Rows from block 5 of the image encoder of a small contrastive image-text model, named by matrix and row number. Rows with one number within an expert belong to one neuron, the router's apart. Each number is 200 + 30 x the weight over its row's rms, rounded and kept within 0 to 999. All counts start at 0. After the name is the row's rms in percent of the matrix's.
Before each expert's rows are labels from the 100 images, of 14848, where the router gives the expert most weight on average: "responds to" is what is common among them. Only what is clearly more common there than usual is listed. The data: drawings of small networks of dots and links. In brackets: how many of the 100.
# router: router (encoder.blocks.5.mlp.router.weight, 4x256), inputs 172-255
# up: expert up (encoder.blocks.5.mlp.up, 4x256x256), inputs 172-255
# down: expert down (encoder.blocks.5.mlp.down, 4x256x256, transposed), outputs 172-255

# expert 2
responds to: laid out on a circle (92); nine dots (57); complete (31)
router.2,099,206,203,193,174,202,184,209,205,244,208,164,173,173,248,252,215,208,200,221,199,168,192,252,175,247,175,197,271,216,233,233,220,168,228,255,209,204,218,184,252,181,238,202,199,245,194,192,222,153,175,189,193,234,254,121,219,233,201,228,199,211,183,248,173,201,174,187,237,183,221,202,181,199,150,240,207,235,233,190,197,253,230,173,169
up.4,094,217,150,206,163,212,181,223,196,233,227,297,223,213,237,189,217,250,220,171,168,192,135,206,214,190,212,251,226,199,189,213,172,202,176,190,205,229,183,186,190,155,183,165,196,168,186,132,191,173,201,310,127,200,226,246,200,190,178,188,212,208,196,210,207,222,203,174,183,234,190,188,192,165,174,203,212,169,168,194,184,178,209,133,211
down.4,090,229,166,174,197,214,166,249,191,247,269,204,206,182,210,222,205,162,170,178,208,209,256,236,159,234,155,186,128,211,193,178,228,260,171,185,218,178,212,172,223,236,252,231,206,132,187,222,225,188,189,201,197,200,149,189,264,183,163,232,209,214,236,240,179,215,195,195,182,257,214,220,184,224,249,194,243,202,146,174,181,214,189,182,223
up.5,088,218,201,199,220,190,232,150,194,182,142,188,190,183,172,195,242,206,217,115,198,161,164,189,188,193,190,159,246,204,194,171,168,229,255,225,200,183,260,156,204,219,167,208,202,187,187,215,186,210,217,238,233,216,177,172,162,202,155,216,283,174,205,219,179,234,219,206,235,215,200,231,269,205,176,196,238,153,252,219,239,191,180,243,186
down.5,082,180,144,238,209,176,191,209,232,214,263,191,215,240,202,204,206,183,188,249,207,223,271,187,214,144,191,246,170,224,163,195,166,240,215,165,223,292,170,173,142,208,229,192,159,172,220,188,203,187,203,192,176,209,144,187,210,194,218,152,165,174,253,229,172,207,194,217,124,221,222,173,200,187,208,186,202,170,200,216,200,247,242,210,215
up.6,111,192,183,145,178,164,247,199,184,188,236,208,181,140,233,123,184,184,199,229,185,218,206,165,229,207,187,216,168,167,191,182,234,254,212,186,165,176,196,193,206,195,189,171,193,162,230,183,219,209,190,191,206,169,186,202,181,179,219,170,283,163,199,156,234,179,182,206,178,220,194,201,182,185,246,136,173,193,239,236,210,201,203,173,219
down.6,119,158,235,183,243,224,239,183,235,226,191,217,158,248,172,183,176,216,168,200,223,126,208,187,252,217,190,193,193,164,231,244,199,165,227,199,162,201,186,224,175,215,233,200,226,219,193,231,232,230,164,209,165,200,238,224,173,183,231,149,200,234,185,154,238,216,239,154,208,214,190,211,164,195,229,197,206,230,203,176,158,252,178,193,188
up.7,118,203,190,181,171,129,240,174,213,214,239,196,226,176,227,187,172,165,146,208,208,233,157,211,161,167,222,220,164,201,161,238,221,219,170,189,228,191,205,171,152,240,213,228,183,205,240,231,225,233,161,224,183,205,226,214,154,146,227,201,213,203,209,225,190,181,195,245,187,269,176,197,231,223,224,167,212,198,197,212,148,199,180,161,191
down.7,120,226,205,196,222,214,255,163,199,161,213,255,210,245,189,178,166,207,174,153,172,166,243,149,236,159,206,206,131,200,147,197,155,222,213,158,210,223,189,228,110,233,205,222,183,201,194,225,220,221,211,183,193,193,153,245,193,197,214,175,156,194,225,207,196,187,272,179,223,219,182,202,227,194,216,198,193,189,190,211,180,193,177,251,216
up.8,087,192,181,201,183,159,227,195,166,192,237,195,197,162,241,182,192,195,194,220,172,199,168,212,177,214,196,227,175,140,157,194,227,260,200,179,182,195,143,181,155,231,182,218,170,160,195,236,199,200,150,239,188,169,202,217,204,146,241,213,158,179,231,159,256,178,169,263,167,247,206,223,225,176,191,129,214,248,208,251,192,198,200,159,177
down.8,088,206,221,219,245,230,230,189,178,165,171,214,213,209,167,216,149,230,195,171,145,154,249,194,201,238,213,188,183,196,223,220,179,204,208,175,200,193,190,289,158,222,200,221,155,247,213,227,226,195,198,188,209,194,189,196,193,234,224,178,185,220,257,202,214,190,291,181,236,193,179,202,257,162,195,211,177,223,209,185,173,223,203,230,197
up.9,094,204,147,218,212,215,192,182,198,156,173,215,261,256,237,171,185,215,274,175,167,214,188,184,198,207,206,222,187,179,206,170,214,207,155,178,184,223,200,221,173,206,146,201,189,187,209,206,212,187,211,264,188,138,129,286,206,180,186,230,141,178,192,181,225,211,214,207,207,225,151,189,200,178,226,202,194,176,183,246,191,183,213,214,213
down.9,101,195,218,210,179,202,225,154,164,187,160,167,216,144,140,167,189,159,209,141,214,195,194,198,191,196,230,167,178,186,228,215,193,204,201,251,172,115,287,191,217,178,205,150,210,205,211,191,194,235,185,196,200,198,182,200,174,223,181,224,207,187,169,171,231,182,196,194,226,230,178,221,199,257,230,182,200,200,226,198,213,169,186,189,213
up.10,099,193,198,219,185,187,210,240,209,220,191,256,211,153,236,171,248,253,183,179,242,156,188,216,172,148,203,235,204,202,201,212,187,205,289,170,207,189,154,169,198,194,175,189,223,190,182,171,211,195,218,203,150,204,210,217,204,160,197,116,225,214,169,220,201,201,231,179,196,246,172,185,256,145,212,199,273,176,207,235,208,155,140,153,171
down.10,112,223,147,168,185,142,190,205,168,188,259,224,224,178,221,193,180,141,203,241,237,243,216,210,142,179,168,237,165,223,226,138,184,254,180,187,233,164,201,173,221,216,215,212,185,169,179,186,212,201,164,185,175,192,199,222,218,179,186,198,191,191,232,246,166,179,153,256,178,222,228,184,167,229,235,171,194,201,202,218,189,158,226,174,196
up.11,102,173,227,204,223,163,177,142,201,206,231,242,187,237,226,189,170,184,227,183,218,187,194,182,199,223,208,241,219,185,199,196,188,198,156,236,156,225,142,209,157,195,202,166,188,195,169,158,251,214,171,203,179,178,230,212,162,208,238,183,148,216,231,174,210,209,192,201,202,232,200,193,215,222,174,220,164,137,197,211,202,168,232,167,181
down.11,089,203,188,211,235,187,151,240,241,267,180,194,183,161,187,238,241,195,215,200,156,152,170,233,150,232,221,173,167,203,197,177,248,153,179,224,200,173,263,205,203,221,274,187,171,174,186,230,195,161,219,199,224,215,192,143,217,195,200,231,193,167,215,224,174,184,205,174,230,225,230,196,265,225,213,173,211,198,191,189,228,155,206,241,204
up.12,117,226,145,222,175,242,228,210,218,182,254,184,151,238,210,229,223,209,283,228,205,201,166,182,224,182,199,228,177,198,230,180,262,189,144,199,209,240,180,205,184,185,130,180,200,179,188,193,177,205,206,258,157,146,156,212,240,208,191,223,121,206,194,207,202,193,182,180,178,185,217,178,161,234,224,205,166,239,165,233,237,164,223,152,182
down.12,134,194,208,155,245,188,214,162,182,240,163,235,152,209,193,182,187,220,207,148,199,126,188,197,222,212,199,164,183,155,211,199,192,230,216,206,167,172,231,193,227,223,221,219,190,154,167,252,217,194,159,183,171,187,197,194,166,209,194,201,213,211,216,174,233,157,198,235,188,281,196,254,206,210,206,133,240,222,225,187,139,170,159,181,200

# expert 3
responds to: five dots (94)
router.3,100,178,197,174,201,152,188,167,171,233,181,198,203,193,211,153,158,199,212,173,256,210,158,142,209,198,166,241,183,149,184,176,211,225,173,193,135,192,205,184,190,204,185,184,218,160,167,194,211,211,200,226,220,149,197,226,189,199,154,200,224,203,179,137,253,175,207,195,214,243,153,232,235,227,200,133,191,186,240,269,228,160,176,204,179
up.12,100,226,222,166,167,254,179,192,179,262,237,178,191,187,204,217,195,228,178,190,202,199,194,232,223,217,184,223,268,192,191,244,209,237,168,212,200,205,227,204,201,163,211,181,205,240,183,177,205,175,166,181,226,194,222,190,204,224,157,220,182,191,200,195,205,256,156,161,200,207,212,220,157,195,170,276,187,174,159,171,255,200,219,172,253
down.12,100,148,198,188,221,180,210,232,151,223,225,230,175,184,183,210,226,195,182,192,242,199,250,177,203,220,156,181,188,209,161,163,212,162,234,237,190,255,162,144,176,209,227,212,257,143,167,233,191,222,219,204,141,231,244,173,231,180,251,192,216,157,232,175,208,127,188,222,158,221,232,149,191,163,241,175,215,192,235,221,173,280,189,182,170
up.13,102,227,196,180,144,239,175,251,175,264,229,173,213,234,245,219,206,237,161,184,178,195,236,199,170,183,162,242,232,204,149,222,183,266,166,168,210,218,178,175,170,206,197,209,207,214,206,190,226,180,177,167,153,229,212,140,258,214,189,213,210,177,200,201,198,196,162,189,176,192,239,173,181,183,151,218,211,237,201,203,200,219,236,169,244
down.13,086,201,176,189,205,178,186,203,183,208,178,220,144,196,160,195,164,141,214,223,220,199,208,201,211,188,176,192,191,195,203,199,175,112,184,241,205,218,212,177,210,162,184,177,262,182,231,193,164,211,226,212,161,210,262,207,202,231,254,212,237,164,183,211,197,154,136,243,175,184,245,146,202,215,212,161,198,220,236,171,198,213,235,213,169
up.14,096,184,171,185,176,190,228,135,224,165,156,171,237,218,196,198,149,211,240,168,188,171,216,223,172,238,215,118,218,195,223,155,202,214,198,208,188,197,265,181,214,238,185,209,189,186,158,239,236,191,171,222,168,256,189,175,181,165,202,201,188,164,207,176,215,233,222,209,186,256,190,188,188,219,197,220,249,202,172,195,233,210,191,190,181
down.14,097,265,220,203,190,170,208,225,226,276,176,235,136,206,182,142,189,165,171,247,225,214,179,173,270,190,185,250,147,195,233,231,206,175,215,171,187,207,172,181,196,164,234,167,198,222,240,145,193,196,245,198,232,175,238,232,185,216,235,153,169,269,192,202,194,179,213,183,202,134,208,206,159,185,214,194,122,163,234,182,184,233,203,203,199
up.15,103,201,175,219,273,187,230,219,194,163,179,223,191,190,225,220,215,231,216,228,205,154,188,199,203,155,240,182,209,231,244,187,191,222,216,197,240,216,154,189,202,240,219,231,205,187,177,225,221,209,205,183,171,246,214,179,209,191,247,169,240,242,218,265,161,159,196,158,164,251,189,168,207,188,205,190,226,179,171,189,167,181,168,148,186
down.15,115,181,244,153,244,202,174,205,190,209,174,245,163,242,173,235,218,242,191,218,203,151,229,236,243,190,221,169,199,209,252,154,232,214,222,197,229,222,189,222,224,259,249,252,223,214,154,258,225,182,199,158,180,213,227,176,199,222,231,159,159,226,185,235,179,194,204,201,178,187,230,255,191,186,174,194,173,186,170,153,155,209,160,209,162
up.16,094,207,195,198,239,148,224,172,237,232,198,172,165,221,209,211,184,188,200,174,221,130,158,218,165,190,226,157,187,190,235,207,242,181,256,242,201,208,216,213,210,294,260,239,206,212,175,261,234,166,190,172,165,243,241,148,147,212,184,172,245,218,200,201,205,187,261,190,198,222,225,207,252,191,221,199,226,227,185,187,163,272,171,205,137
down.16,086,212,209,193,186,236,183,262,193,163,233,164,214,232,208,181,178,213,202,173,183,228,267,185,181,253,217,231,252,167,136,187,191,253,190,192,167,184,194,207,170,191,171,187,222,187,233,173,166,153,227,188,273,151,198,224,183,161,194,202,181,226,205,168,230,243,181,218,247,176,179,226,167,133,158,223,221,177,207,242,204,216,242,202,240
up.17,103,235,169,181,271,205,193,226,158,177,172,236,173,222,168,212,246,197,232,189,152,184,215,231,135,181,234,158,227,215,229,151,185,189,240,232,197,189,213,183,230,203,165,232,196,158,194,216,185,207,246,212,136,202,215,169,222,192,196,233,206,195,210,205,192,207,186,240,196,204,206,225,168,193,210,163,282,196,213,177,183,233,151,151,253
down.17,093,188,208,222,224,212,205,211,238,184,191,260,212,212,202,248,191,187,258,206,162,186,225,240,273,220,241,176,141,219,214,239,171,175,241,183,238,168,204,222,204,202,229,227,249,220,204,201,203,160,219,172,228,239,226,186,163,201,255,168,185,235,196,227,173,244,249,180,213,179,207,202,208,151,145,253,181,195,165,160,222,224,206,190,186
up.18,091,202,217,197,268,192,237,248,204,191,180,242,206,184,151,194,204,200,221,222,184,179,203,179,195,183,196,195,185,195,213,210,181,139,142,229,209,192,205,230,170,171,220,198,233,235,203,247,196,262,226,171,175,166,252,243,217,198,251,236,235,208,187,223,193,137,222,207,209,202,185,206,180,239,158,157,196,247,190,178,191,185,218,215,195
down.18,095,167,190,226,212,233,208,176,149,181,265,217,199,203,215,226,262,169,231,189,201,172,184,206,199,230,205,175,217,190,193,219,157,197,217,221,190,181,216,160,203,211,185,231,63,201,223,207,181,184,185,181,175,202,211,211,211,179,164,234,191,205,261,173,218,262,177,195,215,190,190,216,148,180,140,269,204,165,196,215,197,221,219,155,207
up.19,085,208,221,195,215,253,227,173,191,143,204,207,178,187,144,262,225,161,239,230,166,170,219,202,212,241,199,181,157,251,164,218,169,183,257,185,261,164,182,175,169,179,208,207,181,208,178,202,123,202,184,190,222,234,207,196,180,211,207,226,245,180,202,249,120,216,190,252,207,153,259,194,214,222,172,198,179,242,195,158,212,217,222,222,165
down.19,093,189,193,232,214,165,251,203,208,227,197,167,170,133,195,187,208,169,219,234,172,187,182,216,242,232,182,216,225,178,273,224,217,165,193,187,179,176,196,159,202,226,228,225,206,188,208,223,133,195,189,242,184,239,181,172,141,207,183,204,224,172,146,193,224,213,233,238,175,178,219,215,180,197,222,191,183,198,150,121,199,191,217,220,152
up.20,114,210,181,243,216,242,191,196,238,214,152,190,199,157,152,199,170,252,236,199,203,197,219,202,209,168,225,132,179,213,235,173,165,192,218,150,217,201,194,238,209,221,207,217,228,213,189,236,208,206,181,196,233,231,145,166,213,215,220,159,171,181,193,212,190,179,223,211,177,202,185,176,230,200,241,225,200,207,173,171,218,167,164,223,224
down.20,102,204,238,193,261,190,224,189,204,174,168,233,170,245,179,237,155,192,222,218,200,148,200,213,234,174,226,185,201,184,265,185,182,144,200,226,211,208,160,269,203,229,222,266,237,264,194,241,257,236,158,202,157,229,224,184,175,237,218,177,233,192,198,220,201,163,208,178,211,204,209,214,213,239,175,210,194,222,207,166,185,228,196,182,183

# expert 1
responds to: five dots (64); wheel (32)
router.1,084,174,219,211,213,206,199,134,158,192,172,217,210,270,178,161,192,160,259,168,226,214,187,137,229,178,190,235,162,225,178,180,151,199,219,173,207,189,210,186,166,177,183,152,149,191,195,139,208,233,219,212,189,182,178,242,160,208,201,198,172,159,261,168,183,229,166,222,167,176,214,174,168,200,198,228,163,156,194,221,229,171,246,197,220
up.16,102,266,130,199,154,245,209,207,207,183,225,203,231,200,198,255,237,228,200,231,181,260,193,258,172,234,161,197,224,220,152,253,205,206,144,176,235,218,220,188,198,201,195,210,205,142,224,208,154,192,215,221,176,227,175,231,241,199,179,268,182,214,201,240,176,219,170,215,205,206,225,182,170,199,205,215,242,217,200,185,188,238,208,163,237
down.16,096,192,196,146,262,157,201,211,233,187,202,212,157,197,237,199,191,183,192,224,190,145,204,221,193,158,269,172,157,176,249,162,210,194,260,234,165,189,184,222,247,208,221,189,223,220,163,207,262,177,186,163,178,186,199,207,186,184,203,159,216,226,147,170,228,143,241,234,208,232,185,209,193,200,211,144,226,146,212,214,177,202,185,167,163
up.17,079,218,168,206,238,199,240,208,175,161,204,135,198,187,184,262,189,177,199,222,188,235,224,193,179,202,220,167,183,215,229,196,218,186,175,204,242,226,195,234,163,228,209,231,186,211,195,225,199,241,183,167,219,223,197,141,218,212,229,230,203,220,220,219,170,157,180,191,173,194,243,182,188,235,231,193,179,234,185,194,179,237,207,216,181
down.17,078,210,170,183,170,177,154,209,259,205,234,208,245,201,261,226,211,180,180,193,223,214,181,210,188,180,165,247,201,198,164,197,185,205,201,182,189,177,220,166,233,157,196,140,233,192,196,136,262,183,154,203,206,189,184,210,247,190,152,147,232,225,158,185,207,225,181,200,221,258,189,193,170,192,157,237,204,178,179,220,231,177,233,177,233
up.18,092,248,216,165,252,192,167,227,187,207,221,192,182,201,168,171,214,192,193,201,234,195,223,209,200,177,164,198,202,153,210,194,194,224,185,178,169,194,215,203,239,290,239,307,215,169,199,313,184,222,217,161,198,198,181,157,230,223,178,235,215,219,197,194,227,174,190,207,215,212,184,271,188,215,233,99,222,161,242,175,147,209,167,193,210
down.18,079,219,127,204,154,216,194,214,234,159,204,186,282,159,206,175,193,237,153,184,156,222,243,200,163,240,216,187,211,219,192,139,192,230,209,191,196,177,214,183,217,183,202,180,209,144,209,196,185,158,223,190,201,188,131,184,183,149,190,218,232,158,224,177,200,252,228,240,201,238,169,161,135,172,201,170,249,206,219,214,220,173,166,200,243
up.19,089,220,189,182,147,236,196,206,206,178,199,240,256,188,189,230,234,244,176,181,203,252,203,268,172,218,195,209,236,222,145,268,190,181,178,236,229,217,225,189,175,212,206,209,215,173,202,203,172,196,231,222,155,248,256,240,236,181,214,190,202,211,203,244,169,202,184,186,256,210,214,184,202,196,184,223,251,164,190,162,193,166,193,131,178
down.19,085,214,220,163,239,170,232,176,216,200,190,194,150,224,192,177,125,180,197,224,198,153,207,179,210,180,241,159,146,193,249,168,197,179,207,216,190,210,183,253,234,193,214,170,230,229,180,184,245,211,160,163,210,178,187,198,162,231,199,177,208,205,153,185,222,147,239,241,165,203,207,207,219,234,213,150,195,207,240,208,190,228,205,218,175
up.20,105,176,149,197,189,188,252,183,140,188,197,184,227,187,206,130,220,170,212,192,178,255,200,188,189,173,206,212,173,190,198,205,194,285,227,151,196,166,204,147,217,211,127,194,193,163,256,192,175,210,197,225,158,175,143,203,184,183,198,226,212,207,194,191,216,191,197,238,174,212,127,196,204,201,249,160,224,190,221,221,152,200,180,173,217
down.20,104,233,179,226,234,174,184,256,235,206,187,186,177,155,205,280,233,215,212,179,200,143,164,225,195,202,200,210,224,199,242,179,240,155,236,192,193,164,220,189,237,203,269,188,192,222,164,202,166,186,196,195,261,209,243,144,184,164,194,179,221,192,248,193,201,238,209,152,211,217,206,210,191,178,171,201,193,182,177,197,227,189,172,173,195
up.21,087,217,174,242,151,221,151,217,201,151,236,212,210,204,183,251,245,211,194,217,188,239,228,287,154,199,191,180,197,201,134,218,199,193,204,172,214,197,231,225,204,186,268,208,216,165,227,209,154,143,217,140,250,240,173,173,219,188,216,229,183,184,196,214,195,232,167,229,224,201,254,166,190,152,211,216,223,174,178,170,228,170,197,195,213
down.21,074,168,133,199,252,159,246,190,255,232,240,189,212,219,259,179,199,179,174,229,214,175,186,192,181,188,195,250,187,147,245,204,238,223,191,204,163,233,177,161,214,220,186,202,170,203,199,199,237,234,178,220,174,154,223,235,208,146,168,179,217,244,228,170,252,191,207,196,172,219,162,226,166,178,227,163,202,132,208,210,138,222,208,153,180
up.22,108,167,207,172,207,242,212,188,126,154,223,260,185,212,174,209,251,201,210,188,154,228,234,159,200,210,212,187,180,218,173,166,212,276,145,229,221,223,199,231,163,179,200,187,214,132,172,188,180,167,192,214,149,163,146,218,226,230,207,255,193,191,184,206,188,163,193,265,177,209,205,163,169,242,244,194,214,231,166,226,180,186,215,221,231
down.22,101,217,175,231,227,143,196,219,213,228,205,188,213,215,231,161,158,171,212,212,241,205,171,178,159,178,183,217,207,181,248,246,207,193,258,170,195,202,213,177,247,208,174,205,143,226,210,194,239,202,220,175,192,182,232,218,175,205,191,202,212,258,259,200,219,216,203,171,219,221,181,225,104,167,197,146,219,161,267,208,166,195,213,143,212
up.23,098,221,227,203,220,189,223,230,125,184,208,140,200,197,163,201,215,200,147,197,167,232,218,169,199,200,166,224,197,181,221,187,234,197,166,240,194,219,193,197,161,233,210,224,216,226,179,232,162,209,189,176,214,147,204,185,230,190,213,203,203,153,194,200,212,198,178,200,175,192,172,209,201,251,239,158,185,190,179,259,180,235,202,221,228
down.23,087,146,170,196,188,148,215,215,278,193,246,174,239,194,272,198,209,195,170,227,250,185,187,190,173,210,188,264,161,178,215,201,212,207,194,195,180,212,192,172,213,189,200,180,182,207,185,178,265,207,161,216,215,159,210,244,210,128,173,140,222,204,233,185,211,200,194,162,165,251,195,181,139,192,191,195,190,180,209,245,193,170,213,158,205
up.24,125,189,165,172,186,189,245,190,179,213,227,220,191,190,208,187,248,225,210,248,197,203,179,201,170,185,188,187,232,196,187,232,256,277,187,238,183,197,281,151,231,219,187,230,208,128,205,234,193,185,191,222,120,186,171,213,181,227,146,256,231,253,198,198,208,188,170,248,189,252,156,231,194,189,223,133,244,199,245,196,158,206,139,131,205
down.24,137,225,192,242,217,178,202,201,256,198,119,215,204,219,196,212,201,214,217,189,162,178,166,217,231,160,257,203,220,221,199,211,175,146,254,119,220,215,222,185,206,190,210,162,190,219,191,190,135,170,192,201,279,237,236,159,134,162,199,186,206,187,227,209,181,243,263,192,196,186,198,168,161,155,188,207,186,191,185,170,209,154,180,233,193

# expert 0
responds to: laid out on a circle (78); nine dots (68); teal dots (35); dot colour: blue (26)
router.0,115,220,180,218,208,219,222,261,242,154,220,220,218,185,169,210,209,204,154,226,154,200,241,225,196,170,246,147,163,213,199,191,199,218,193,161,247,203,185,233,173,230,201,237,223,190,234,247,173,201,198,193,196,216,160,224,216,168,229,179,199,228,190,234,182,184,241,198,170,206,194,182,210,187,236,175,224,211,152,172,158,206,162,232,231
up.16,091,245,190,171,192,175,239,236,258,203,210,246,160,162,183,198,204,253,246,232,247,183,107,223,220,220,182,203,218,197,203,198,184,163,187,195,192,166,198,211,242,216,172,225,215,186,239,234,156,228,212,278,207,152,239,254,207,115,213,193,213,230,203,190,217,270,220,204,202,214,176,208,210,193,187,209,185,217,191,190,163,213,192,155,195
down.16,094,156,159,193,195,163,176,176,142,209,209,175,188,252,247,209,213,148,218,211,150,221,230,158,230,273,203,204,201,166,192,224,248,233,162,227,179,194,259,152,222,214,213,201,143,161,198,210,250,186,219,168,206,213,169,178,197,266,158,251,217,169,256,186,225,176,148,219,159,216,216,213,160,220,204,175,174,208,217,195,211,185,257,194,198
up.17,092,158,201,177,166,178,224,157,177,223,193,139,202,252,192,205,178,176,236,212,186,219,197,134,218,269,154,254,248,214,174,216,207,212,157,189,189,203,256,136,177,193,179,187,175,193,225,189,179,223,187,200,224,184,225,213,183,212,177,275,198,125,201,178,212,209,164,231,196,167,223,210,156,243,138,212,164,220,228,218,196,199,243,217,210
down.17,103,177,176,208,189,176,219,215,243,243,209,231,175,236,255,175,219,210,219,249,225,225,177,208,205,214,196,245,208,199,184,216,174,187,216,208,181,230,160,164,228,153,153,187,187,118,231,179,180,152,222,226,151,145,241,260,204,151,198,215,179,221,224,174,220,223,168,273,182,187,165,200,161,174,185,182,273,189,229,225,168,220,220,92,225
up.18,091,145,169,224,150,219,186,114,125,202,127,158,219,188,208,142,205,210,244,176,201,227,175,183,228,228,212,189,214,189,241,167,245,259,184,178,183,207,214,198,222,187,153,183,172,174,203,145,209,203,270,279,183,196,138,200,181,234,140,216,171,162,235,155,247,222,199,191,184,200,169,187,209,197,251,218,177,206,189,199,239,152,163,214,181
down.18,091,208,207,215,201,174,180,235,266,203,205,171,204,196,205,195,140,144,186,222,220,206,191,216,182,193,238,159,188,176,213,232,184,161,226,249,199,182,215,298,209,203,179,210,198,300,196,211,251,201,166,118,225,233,238,200,170,217,218,136,196,253,194,207,218,160,265,139,220,228,174,210,242,197,181,191,190,200,192,196,222,221,206,189,190
up.19,092,222,211,135,134,238,195,213,190,227,207,124,206,180,190,163,165,249,238,159,155,221,221,186,180,191,179,188,223,197,248,154,240,235,152,216,203,192,287,215,258,176,132,176,205,209,271,159,200,178,171,219,227,171,134,182,163,206,117,202,248,150,210,178,195,191,210,194,252,184,134,219,191,221,224,214,200,199,183,223,262,191,176,216,282
down.19,076,194,142,270,202,209,228,195,199,226,199,181,205,159,249,230,252,195,211,194,205,214,200,224,187,222,183,215,136,226,180,249,212,193,208,164,232,219,135,205,191,218,248,201,217,211,184,185,214,191,202,197,206,213,178,171,234,214,211,176,220,163,178,221,173,181,188,243,129,201,242,198,253,146,243,206,185,241,203,177,172,283,243,225,164
up.20,094,231,198,254,211,187,201,131,195,237,166,163,149,233,200,169,159,210,276,189,214,213,145,162,220,184,165,224,229,189,229,198,205,189,227,205,187,215,202,184,246,182,170,172,190,210,207,170,199,197,218,217,212,215,170,130,175,276,164,226,174,151,212,192,196,222,168,180,229,180,214,203,195,231,201,213,187,176,247,221,264,175,214,190,209
down.20,090,234,249,191,225,197,236,274,265,193,278,166,155,188,152,211,257,199,148,245,224,137,201,247,191,188,215,188,194,195,238,190,216,182,237,195,209,220,147,220,177,219,265,201,212,216,196,220,180,196,166,192,203,207,212,230,199,133,189,155,215,211,202,209,193,222,230,220,182,173,244,211,217,211,224,199,229,199,177,184,178,236,164,196,148
up.21,088,174,224,127,176,235,169,214,164,186,207,170,205,259,213,189,158,240,197,193,168,196,213,162,189,193,189,209,228,210,228,168,274,240,193,219,210,215,256,224,230,172,131,187,188,210,197,143,192,170,192,220,199,108,153,212,182,215,122,174,200,201,221,191,183,202,218,181,248,161,165,203,182,176,189,183,170,189,180,230,243,162,170,200,254
down.21,078,208,179,236,199,176,223,166,248,237,182,196,238,176,231,181,178,171,170,250,192,222,194,214,175,227,247,186,176,211,215,217,247,224,185,212,218,251,163,199,181,210,229,215,221,245,227,198,251,253,184,225,175,229,205,192,219,189,249,181,213,212,177,216,173,174,223,149,200,232,160,195,207,197,217,209,180,189,199,183,182,281,164,165,209
up.22,101,180,154,215,164,196,123,221,182,183,201,93,228,228,196,214,229,156,225,211,171,224,254,203,132,203,200,214,190,183,215,162,209,210,140,218,201,188,215,200,184,191,176,178,199,226,204,188,198,202,175,163,195,200,175,187,245,217,189,263,108,165,191,188,194,143,187,232,192,153,227,173,183,249,212,198,201,254,175,219,230,197,265,226,181
down.22,102,223,215,185,246,155,244,181,184,220,184,189,175,183,211,192,158,202,212,181,216,160,199,170,227,213,155,174,144,163,256,197,215,199,210,179,178,180,185,217,219,252,241,233,242,201,156,247,249,226,163,187,211,181,175,169,193,202,173,189,213,188,193,188,226,166,226,204,187,252,188,260,217,202,265,147,215,178,221,196,170,207,164,221,190
up.23,108,185,179,210,222,240,188,205,202,198,157,222,199,288,158,259,244,174,241,189,181,200,191,189,191,171,185,218,170,244,214,189,150,160,166,194,237,225,216,201,169,166,214,189,174,223,189,167,185,222,222,194,178,220,210,226,227,230,218,229,163,199,247,228,158,174,216,182,217,164,235,157,179,234,189,232,182,199,175,174,213,178,257,239,214
down.23,113,224,198,170,200,172,210,171,204,213,235,194,196,187,203,189,191,211,196,177,243,167,210,187,175,182,143,186,172,200,215,171,233,194,214,209,187,198,203,176,193,214,244,201,239,152,128,211,231,221,207,188,149,215,158,177,225,208,166,203,214,178,166,206,199,176,227,181,235,259,221,201,232,234,274,164,220,195,209,197,188,186,114,229,197
up.24,122,252,196,217,214,239,191,219,201,194,171,194,193,193,203,217,222,151,204,227,200,229,194,196,201,177,193,223,197,189,186,238,165,213,226,200,203,249,214,205,240,191,175,228,198,213,257,215,155,217,277,201,233,161,161,174,226,253,193,205,236,236,213,213,201,170,140,168,236,140,157,263,177,183,183,163,177,147,232,198,159,227,189,235,238
down.24,125,145,180,220,191,174,220,161,235,181,168,215,223,231,198,238,177,173,251,157,204,156,163,217,211,260,189,199,177,216,190,189,227,151,196,192,220,163,248,214,154,200,266,167,199,178,167,205,220,188,168,220,197,226,232,245,141,147,207,202,177,145,187,224,171,226,224,201,203,225,263,153,219,215,247,220,194,194,175,185,242,133,248,179,156